Rows from block 7 of a small segmentation model, named by matrix and row number. Rows with one number belong to one channel. Each number is 500 + 50 x the weight over its row's rms, rounded and kept within 0 to 999. All counts start at 0. Numbers have three digits each.
Before each channel's rows are labels from the 100 images, of 14976, where the channel reaches its highest value: "top examples" is what is common among them; "colour at peak" is the nearest of a few named colours to the mean colour under the peak. Only what is clearly more common there than usual is listed. The data: rendered made-up planets.
# convs1: first pointwise conv (model.mid.0.convs.1.weight, 256x256x1x1), inputs 128-255
# convs3: second pointwise conv (model.mid.0.convs.3.weight, 256x256x1x1, transposed), outputs 128-255

top examples: cracked ice world
colour at peak: brown; grey
convs1.145:445540529499551528497464418494462492548540496502544484520546532521459491440422471501468421571498496552524455546555492473452487536446569593463496523557536532481438539499503458589504402477457550438580495500446452453426429454479410564417464500553517445473554505467429506438516526445508533252597473457549494469549478431380495401506479538534542532477541522522532527476474526448462581427558
convs3.145:591599463540471450460553523516495571471614479520484611572345527570547487496465448512499505444481499582453495442554448510455480433560515556549569482509542499499475551466454583480497466416473542551514555499510524501611529499541500499500491495560483562448499440552425427478523426421455461611593575501475544398520435469479520426467501450441566552530486457560452478483599538548448619562517

top examples: lava world
colour at peak: brown
convs1.111:580446532587488564508566501537491532481533531572446509481567482492629569502459571527487502498525554552404526577470602450551516399526524467492492532529472461501482441489509514505545435544439543521583519500546541489494498435478458586470582504456452473467504529389597492556504565410562453518474505480590580468521463548478509548388398475443467519559529504503441531650591534527381509648491
convs3.111:456574519548513498487366484482528433513506532536446529446565579477403475503549508446554598559546402447513530453544617570496530542458517571471623497526466434484491520470543542540473526502621513441494541527494497375462488493457525461522431441465555508482506545447630474587433523488481490378605461521529473549489470425482557481591494480492455461539548538485390448511505461519569413404509

top examples: lava world
colour at peak: brown
convs1.181:474453405548544496575475453511473438533576457473551419495544476546447470527429529463382535461519497565428438505525543554556460544545494520557522516571505534506552499507448506506531464505404570514522473483529572547500514433429408484472455581497541481499460450570507579546491508496487540469532436458549559410467459467412457462475556469531417564506497502440447479522473355592494438473570
convs3.181:430509544525511470483463505588520496559501454448521481487532451504540480491457489563535508633468527509391519482515403460426448541553563520454405533492473484517460505621577613564458583445409478469408587454473476536498437441459468567490461545485473546483407472499395441450464499498470470457404429576439523436468426520448552470533545493507510560482534523479500454464581493513510533495538

top examples: lava world
colour at peak: brown
convs1.251:434501587463536553424547503459450531514485516455471503553593458448418473526524478490436485478530404442490494469572536518499414533417482452460531465491480373363477506474397457536457544551489526562428600474558493511521409468464378542487485501551594536520372551487527455540544610578591481516510475524476506474482475441483499413449467459551595485467480488520440489521470452456509505427496
convs3.251:497513458548566422516518461491491491496537514486493558477525453551525519524489440481472524586492516467439458450474488444464448580553532495519446517557539554561478515468474571547469520533506529514538517504596473464467533439540420501489555452523463577432453447491503462497457488496481510477457421511429513443415515515470506409519558478447492469423539631439529503482512503520665468497481

top examples: glowing rim
colour at peak: grey; brown
convs1.250:531517497475524476559496589448588525569498519447549416593550547414436369455484520389433451518479494578570501532432460508593475462350481561487345463549582528553490472458505424562516504453497534469511550488566517518445401516462531469546466500470546493452525563502537509570529561446427461433444454481496519466443516455552499456485456481420523491501576476483546477591597491564583586566516
convs3.250:477437459487599448580494475488510517334581506475502535410494549515490490532618542461585486628555478562464538447529560429560461501515471509595497438447559525456504512523558480606534432426469475532500486531467476463513511598433527588474548517534465526429490495394471488570416425523618431610611542405530490473544471463452513515414499580466483554449530476456492470473468572431548574528434

top examples: gibbous
colour at peak: grey
convs1.246:569485433528509514515574436509529466540551534427450494540539436566542487505463561501474480442623479503607472490503487487410539455396520569528489505515486479479489476398451427484507479546564521386504551440514411504415559493465515458407584493451594439403447529479437501438521449433565593537440488479534529424538534510413576434435474556497472531573416526545456599547515515513435513515490
convs3.246:474521421450412490463491452575566484549463526632542519592517468539400449476641492485602481515491547453537426574567488506470482486424426595490554501427544433408472499460541471455602545457544555551498611525436476475454476482554504487510398393473473476592468588493589493474505486513555608361508392538511550487478531542484569492453457531510498530483546513488527471557509478548463511447519

top examples: half lit; cracked ice world
colour at peak: grey; white
convs1.200:558495528558448536507557488508477464442523429514572398570475526479423497581415482475568653585571548479449502477452572428519527515576466555435535475642434496533483445484485463533513471553550582466493473523460471548535386482510527473473540498368567589444476450549508507404481507602528532470504551508535535522414543458516554447475449486480516513588441476440448466468512523501446463465488
convs3.200:456500506457476502459432549493583512524459434600539480543491537456474516418528502415477521446472423513478537495490555452522522491525428532437524445485539462530537463536508490500593548478505444479504462446586455465491444545564450520514464512479458454545461505499610501598495515526571547495429478550529470517471562529484367554453492541404524555508473517551511444398487452508369581429546

top examples: rings
colour at peak: brown
convs1.75:463611464537553543444563492513486453403457465510468555508501473571444483403538541491477577507501479508538487460502513516607546408395558526458505555532504514462419346463480511473523487506492502520540498460496495525540459439493534463575563453438490480431400526547443465577416462562430617518423471549545445394439516495521475500555517408505628575546452546433496492525487478487388500510511
convs3.75:511460566532555546580490554512440455450601570529454535542479552512512562491474450438496434484592524410506436479446490480482565500538581472477540446486537539429556525439552577486522561489536466540613478513566495522567470527493482460574469503499487416531492548625494564452516535477463479606505606430503484498555524436471542498525553472488558575549525513527454469492487566428432488530500

top examples: half lit; ocean world
colour at peak: grey
convs1.79:511528519483465526454465477517446483467504544474514566514535466571464512535461488428506575488397484482481495476478517460485455529420616584456544503491542446545413511418563543430507452503491460421460513412489454552534525403455425455457499557540552521500431427500567531620516575472522524510550446519585432504546509451469526526471471494686478517453481411541575481543503514489581428503555
convs3.79:555442479402505541607426484576452567549456516487516479535524528503457515518410492416568474509510460503547486529499517564509503528658425474388496443499414497476611472507464515556549434534506403460563518466522446485520486448504472491536483485575521462484555497510473557516539474624513427518555537473568526565567485454553466495459549490531428404493522420523487446478422488567502494563534

top examples: glowing rim
colour at peak: grey; brown
convs1.240:565628556531523502457485469526460521493511504474475449425470528415494446478485525427541467493541523460544419454487491501519515545518505519631543424502474603593541496651533517463428521513575487501435459499428458481563513387491466588531538573432521499548474508497468541404608494581526388488476464575578562458592461589513487471519483503470494459572473519427560510475504425458626490546538
convs3.240:517494457530406464487511562405549422491449512466552481466481496458460438465497521514482442509519502465448484571545530360514418533485492496487392562483605515492476502447576544490449529457453545533394513524546488421490493467493443457511498328391468512424409444504504494516526486515524486453477469499401493418446528508508506488482475522487512514504473462468484500466447508523500447610457

top examples: half lit
colour at peak: grey
convs1.184:481492577478437464496542544469521523535460531520481329450485523594464498525387531431482653662475568541445476506413487503476561417471498559493536496472341466561491427449564401491557501555471498486532493485468566566517465473545499523513468502456540505508455582489441443373512554511537527537492514562481588455479475468517467487507487513427544532572516515482517509505537543497543444512450
convs3.184:504477576464502444445557490501472486459517483437517512574550558494520466496485544442606527442610452526429603485503493599516492579512466434501554557484454435527475489554539524450534410534478530522427550497470485497510471484484592542493575504459476545329477473498381510489493490520456483525630480497472526525503539550429479418549506511579492421556536475501614542483487514513620491643426

top examples: rings
colour at peak: brown
convs1.115:557513463534529533534520530513419484439459458568410538449529524514537508498394472466528474510457435491494505443453573518472429509461557532498541457485373439534477593480518525496519434397464547442521550528505451394429537511514484411506468528503592501510548456453386544463488560630512481531497521507427440510522492457562535549484491575504501466505438506479537409539432559524502452473512
convs3.115:528491565474538567528432427504549490486489504508554444496536416389602449458393431505544439539567565514513481517588501490560519486498559471504520418471543526433467517486520547412571470569593557533535475487498445540449529469542437507517505478479538525542509481577425360554575509510543538480506526511568472481566495412452482531604525528553457569519610514434484489455481573518500417497567

top examples: cratered rock
colour at peak: brown
convs1.147:525487462494583493487474533530469445422497475543539428592477525483451512518365479535605448528581516449476517520461605506535542537553518449459421457554534558565484518459495499534483466520518489496508529462438663594522543521469498511517440511527476521545475535497492586507371451557534457557577499514520448437539462476529532509481531542580460449569524439433526407465477563471515466523417
convs3.147:587471387523487524478478464633474568556494459478388468484532471534512461449432479561476459476512546587442424558454483461478533507493564501499453476510609445423457466435490489525462606571527460491502391524428510493497450489590382438405466513610564493583481465474589520505438510609502526444490603452458570477507563453418581521437476539535434490481523533547464553438479538454462513540487

top examples: lava world
colour at peak: white
convs1.46:485448481466420511428500486481504482359518474603469389475489475499490470535456543436456501687497598467445502488458465428439584507569521702404542475585472484501501498528478411451439476477547458488620457461517513454477490502496449520401470491484485476501496472466429435469528574480562539465477558490477590490517574477495475469611497540452570545432445445477514525470510553453614462499437
convs3.46:534575543559549482476480558578529567569533476558464473435579529512457476423515448466470512477554508617439489528505547507429464492481474470596491413551534480401500579506403462607506592505628473460513544487480449459476517491569500566452439517435496437558580457497610496614470537593564536460522529439548559481469586451397504509476525481441377482562495609578437411536468441435514446461483

top examples: crescent
colour at peak: brown
convs1.161:426448545492565455497519476448563475400534517553407583519550643453503466539549545544450555619492471497465426547472477569463453406565435519512528437523459532476497576478498461422460464419503550535544415510566474588535533484423473591494510519482449423519506482527392465523547463587573539471456547608519480572440578523419523576440458581489547542451518535519482474521509485537439432472442
convs3.161:495409473473439649500556530476512473413436511469562555547525507502542522510523418578545586456518512558506565478490567472491465564514502536451395479413406481449531436515586441435447465375419551592483446608529539442440487555492495555543529466575529519474420576499481437518511505463559487445422576487583483503510458529556501519483456516503507566468475467483507555405508574539485575480499

top examples: full
colour at peak: grey
convs1.178:423471494448533553513490490520457531487521574573499464436511494481505464539464531569531381399443408435527449463493550486503510441506521491491517519484529432520489519483534625444557546447527507456436533492513498516496591507446528517518567422518591539509393524581480444479548434469454541481587469463443550475490590451508493498621482457518461446486525543469417396552419418480433612385401
convs3.178:501469569549580504523532571612480488435472508471534393503452540482543426493571532493543467535416560399472486424466554442514529551538525497530468564411492454477507430518537507424491576504502534516557588552498513516521472535479541555529532455551546554482526541428465551549525585513553557633514634548534480428540517557547464514518488472490537436453405461484508585535520529504656488545400

top examples: cracked ice world
colour at peak: grey
convs1.196:566502434469485454420482474547509429506404520588533473451520392543506603461516539470587443471410508546428587529470485455577451592400606548370458581501535487469569546444539578438477509429427476488513622431478492555502459483481446495515529567585414560449468536468547592568519540459428547452497493493469536542513437424470565472511533557572417533517480512490456477535441477426554453479425
convs3.196:497509513441496595493472501474514482460546525457509555531502553511516452604464503458580477436520427520529553481454462516591539434452491515508576474481414525471469506556447435429508477478513476494512564527466377419507487535509536501505550494540506474450539561480549533650526460553488506577527517541545501601466542463563406457425515408464453514609470442569560484524442441479487491481477

top examples: cracked ice world
colour at peak: white; grey
convs1.15:492506516467518521757509488559528580421464573553493515481388557422519431589498504564517551493457506557460505403584488503413458507522669517484507569485489470503449469466484512460470475518493517482481415530469540507565530604487540479593508497480474476481459497456420449544477502435452537531477416608471450514508453493489363430477482492519413470537522431543555449551524521581476461537471
convs3.15:513455575536333543659507536476485478516413494569492528477473679540565541353504505454511524520476497525543494485500503524535485518435475423548528486452496421378487539380489492479531535531517471466445480412498524490499583433559618447439479452485506475534540410578520493457511616571514455488463481510501488559630488428486460534502501539484500518556471497435473499558493442535543491455499

top examples: gibbous
colour at peak: grey; brown
convs1.151:527492479486554444500492604466432502458513450481497396564561448480401486591502549485470394554461477627435599432586504420542513460516541581458556534505473518514433575425517440501528457530473604495443411497409489445437506500445492502550521492468473523468514474444521390594432480496387440446510478502515515503496466557550521421430510479476502406435510498518631483529493522456514522471471
convs3.151:411547501427452463515543507476569573467486595444526533541428582475509518559514551507493553547463439467597481539547545495411564558460487522505506501497532504458469435504504515500467501525516551530443452546383405422598543540451444437543547490505503471578417570401421472465530553439515544503469475424484365524497594528485486491399515490509509539470587471462497510479477486434495516554551

top examples: cracked ice world
colour at peak: brown
convs1.102:458554541446535455460546461526501494503438453516473492444553551537523470456499525515510562648570515503574449443605515522497485474515511512538500453455493493499520546457564486523511458549498476407543492497476548449496514468493440459542502529534436475437508596499481538475463556556505577275573494449505547475530460496397504510461413503489515527467512469353497433457508571499442501543458
convs3.102:512470537563476485502415502523493440490524478571473567560481555499610491484394549453424442447450493559497484480479477491472520420463560566416536558450492543550422579394432434540540522480489518508482530465469463558560544550499498464586484514485551538511506418498475412528476374416476515500578531443499503406531470541482545406462333498529496469575551468475516512501515406446485500518445

top examples: glowing rim; ocean world
colour at peak: brown
convs1.73:483495510500493489459518478454494562505396511441501330532508553563418484519455522450441529620518585503491539575458445576467516477541512556495522539468528515567539548408448462502488516463501486483556424514466510560502431535545407461537451440438551530503527473485469479530464544492589500411578545492536489457523501433475481472434455605460500538443460536388478523479480403607431521466469
convs3.73:518548465417478538387434402506514529514431387463514468445436456490581545568515462547406485556428530402506518392547537517478433562516528512486494576488482513487509504512542426486473531524468474527538464505566509515470446499504550469531491457537555529459543499438544513513517553560509495523475582539519416590494504530504509521536561598583535511601488473510479528388523463636551411598449

top examples: gibbous
colour at peak: grey
convs1.170:445466471543489432477513386494507519603526412433467474416520472489511518483495556411523453329488513487488523496429492470474528477428457464420508551464507439533479514439537564479485518528456569476554595457403507493474474497454440414475564521530551584490472517539598540528500526453453413437528497466455467476531469545479508463448493479560476501492570423462425491538469396464567539439448
convs3.170:467458523534446546505477546484443537523434455582453535476487443455472485493497504560428487495459465495506360464432604496472490454478598494425480456478510445473529488523463484543541556547511486446543519434414432511579516444560490442464414450450542519572512467392470601529465480514426411456601486479527500547523540445403550436539542457509441512483517442484505400496521467532504446473443

top examples: half lit
colour at peak: grey
convs1.60:511500502486542489522509383383452572473542522530515526490542560500499502478443553515399628568476490449450494524537458467526450508559553490531520484508354523526475471458565416422595413586530506519431519533492298450526463513442472451477572496415573547464511562441510523573526558465557513519463543518476543589546427512531467442365511425485489539532470581436500522450481547477509503487479
convs3.60:442452452576512606496516536492490446466444480611570524426483474523457478486569503472543505521535454416499481490558445471570491427531404546429566479501469398479476549530386447506546529426452539441585485479493561461554482439454492437527455455568487468522518507494431535498459393513555529525540480512428459540484491560573492643573381469521515530471463473464439485434537480595533526538574

top examples: glowing rim; rings; lava world
colour at peak: brown
convs1.243:492507601483575523601455580548529505501504472530467518402494505423461493414487486529496490507491490512472435484489502517502502489551565455466562511501472461496533474486521589443540528532523506385488596427464519434530447450512388551428466494464596453472460551504522541412476614451472479495566491451525458411450467489441403464441492507547530520504441467474452493494502519452516464492546
convs3.243:524494449484424527541470490463576514526471499474507540451446469469509478510501494462396468520510557476500576493565573519500542528431564604457457497448585481510481499550576565564562623409462564535479406504355481413515566465542631541454422453564546411566550514539519482426483544539514495503525539529489477508567511461545438535420434550550500548470464394502489525433499420451467516506580

top examples: ocean world
colour at peak: brown; grey
convs1.216:519520440522555455496484583464428485468493562458470464509511436529514546576557480513557557583532446528585447490506496396527469518509554467507445554552458527518512545400472568507493457613443540452505407538534520500540479586504525413504590447412548437543473548501475481554494575467564511375444547359583595460514515414488460417568451487469512444482489482554404465469580490398515458505470
convs3.216:519576500503556501532482444440494477553517555402476467489549529522473488473509533501480568467518513484566379634491450476500462535497470453427514541538561485465525544453485469501584467350416450512461551480406472433576520521567510536507397469519520452460545505461478463526393477550540541473518504559518458461422461569577482397458467433547563487525407382439576451558462544514506511521481

top examples: moons: three
colour at peak: brown
convs1.214:398496409443524588479560594555525516483498460455511483551482555521463506505447533518554397497418507578512477463454542520497441506524524374503527482459581653450492477495556569493492532558423548560505516472556420462537509529470521518509551443507477451526481476491436537529520449589527452552528426447488479416413476508463478577465581488526506466549495521518470515525597478460506480498496
convs3.214:481498533524529557468490467532551501582483541547521529507515527554445564484578568502372554494442461547504593473523483491547437475441521546555545456445502476485590430473440523530582580491516503522534476445555429474497481486471494529452470539550562465558499496561466515508461548408479508481566508593475428502475539464514449537455476448470584531507492460494566432575478491568516458407440

top examples: lava world
colour at peak: brown
convs1.225:557470485510441481533538483500435521594424521437472471564519469547487552402501478545459620560620428464441468531605471503477490442509597542471475549492502562461512488479503457497458507416466550535508476501516642492486419393490469637515437468490442493486475556484619472504532461414584558430528512539531591464493582484439468449469523537476476598505501566537438508473465536522475566489496
convs3.225:504434462494590522510545513498541503424516569540542487469485486429457507549579528491546463538544549586541590532469479482592569452539579396511471543457488559563517452577491463447555554503517543528498580506526474549419470558462556477452508520470377441602485585384405554513571494518482477453401452479537483534564488514433440569549490406536513469534530564458622505477473484474539577501486

top examples: crescent
colour at peak: brown
convs1.155:531520477424444521510463370495468609495426545502522503497568496543493505405476459525544499586503553547514513512508569458503555487584542476519445502494500470445510543510515433503531464502459551486541477502506468537483468442465399524436539533542497465481402496509539567536563484626532621256545506472510526502521475490440440458423451433452480482522528605427523535529544579521396510428541
convs3.155:464482466505585547467543545482530436558441558526581477438476494396452546465446520497502557576467517442569429472496517433559473536620475438551516498496429512493491408540536510548575437481496444384420431486563504514457475583486558496521588556543568424594480562493545562557545507603544485615416437507489475499404559471515450582477493482504489557478554538415485515521400491473573506438513

top examples: lava world
colour at peak: brown
convs1.38:508474516581458454494560369525464472479557484454521431501488457528567526465523528593451515483529490534472539487515498521552536520465622516494378593416424458552527489502506498454506565559487500489469558397458604440543521523433416556495520451453484554547523520521499482561616614505591480523552421463444559414429568503346451469477534500512451543502495406568464530531474450469541449560506
convs3.38:550527353422440554510477458580450496484487434482518441515479510447470479506440500458499417592483443494476445522548517549555581471510464456470533565471444499408525445449522499557479497512592480479542487532515443482543531473530537519504538442500521515460575561483484606514416497484483520533483498526428542465554475525530436433473594455435469439602477569525383543487461616509491503497470

top examples: glowing rim; lava world
colour at peak: brown
convs1.175:371607492481470508482561504428464437499483519517600377463460526481550480456516472549517490570557467483589462544437430553549491549540520506637513482504530489540476535494533470565485477565381493426540456566564400492553493482495412497485555543527484499582509499492388513444522478473441479580498449566539419493527509616477469421553470554424493515443377425483543569442492445503584467585469
convs3.175:463410494482450542478540475591534459473514461490556519425538494474499475568565580449430558524390444554475410515567566485455525439504508431503398546454514567633544538489564460419426496513480485508546499529527352490450589596496553471440495502476486408448375503435476482515504487573493489459401583530537509520532574450498539473413486497468479495561477483400523541464419550491501465603366

top examples: lava world; ocean world
colour at peak: brown
convs1.113:592520500521555523518382523470567442527544561459470388500539398505520415440533405467516485432540459433462482472547539504467561499473496452645435490456523605568492519550527487425484548427587577548466446454446527488515552465450534482491519518527486560430511467443488414598524385513581497523484472486448534533398525499580488527569421586572455543521497667470465511599564499526489483546419
convs3.113:484395364582572504465508568552455554502493514565430469538515465518510457481458462491580510474400496582422482478421473529424529512502536481517613554540495458532480526434359492530566517458554505456541543472429557460473519552473539520512565459554549427473454437451431544543434576448492450472555459439516448499547548587464513563422478520481379516459475498460557450525517421528593388521471

top examples: ocean world
colour at peak: brown
convs1.164:425620487494561514512479583489541507532525542526522501475527511505489516480458432435491442494500482561485531531528478496552534555420476545404439495525549487420587440415576603516517498488548514466501508532561459515452496534373595468466515486482446487558635531479508572490523487511461463495500481462531373550516476516510515455451460532445495526460528489512432576453512548623513391420544
convs3.164:564579465470415474446487499470496384491426588497506557512462440467507454542523426541414481446467530423461368504511502525534488535472491493511457425472533472479487471368473419545500570551486530524510493458451646496432493346480480437500387541552445425450449444476540516554546466513536389599531543553406544480523557531538550480576506594510442495429516484494433459562504430537415542533484

top examples: ocean world
colour at peak: grey
convs1.52:436367458450490491466448441574477451480575475506512552500499541533549494560515507453457526600458510512446592444475475573479481587461476512380507590473574562477440426488570502468455479451474437527518493528481563562458426509469540496512575450566487480564485538537602525565475487367435488504528621451490545433501482547484548496489451470468528590490476516569419479508429639412496592531530
convs3.52:484397503432491559573545512563565533411505522493529458418463522456503511518500532586448489555469523481465461517526556487464379556456547519528535534493542497585566483500543557399433448494484529580520469504485523478518577420507547460487521438349584505450406498490553462473514453499544511549544479506504507494496503459579506419460457489454436451573476430462588549510414494519513503633527

top examples: cracked ice world
colour at peak: brown; grey
convs1.85:449536475584470603552519564554488538510494480522476572517625527500505459543475548471414564516535521465462490496539478493470451542479546510440455537518385563579428453486458455495458548470482465468467612599477456462496515537529469422452532464578509516456441449466475479548543639483556504610570545546478449413467467467498505483414521490490474578461495519542453519595467516485461498384529
convs3.85:413538548551535510520454539567474568533447478492421439472498491559528483511520442510497570525430565431558446475502549533528465609453505533453493501479556516500411468532520548518492488524562407489435413404479513507419431494427436442405504490542512490507506556421509550572394529471542458583534488530413415520530581515457494505465504449491529498546543490440602440538493469420511448487545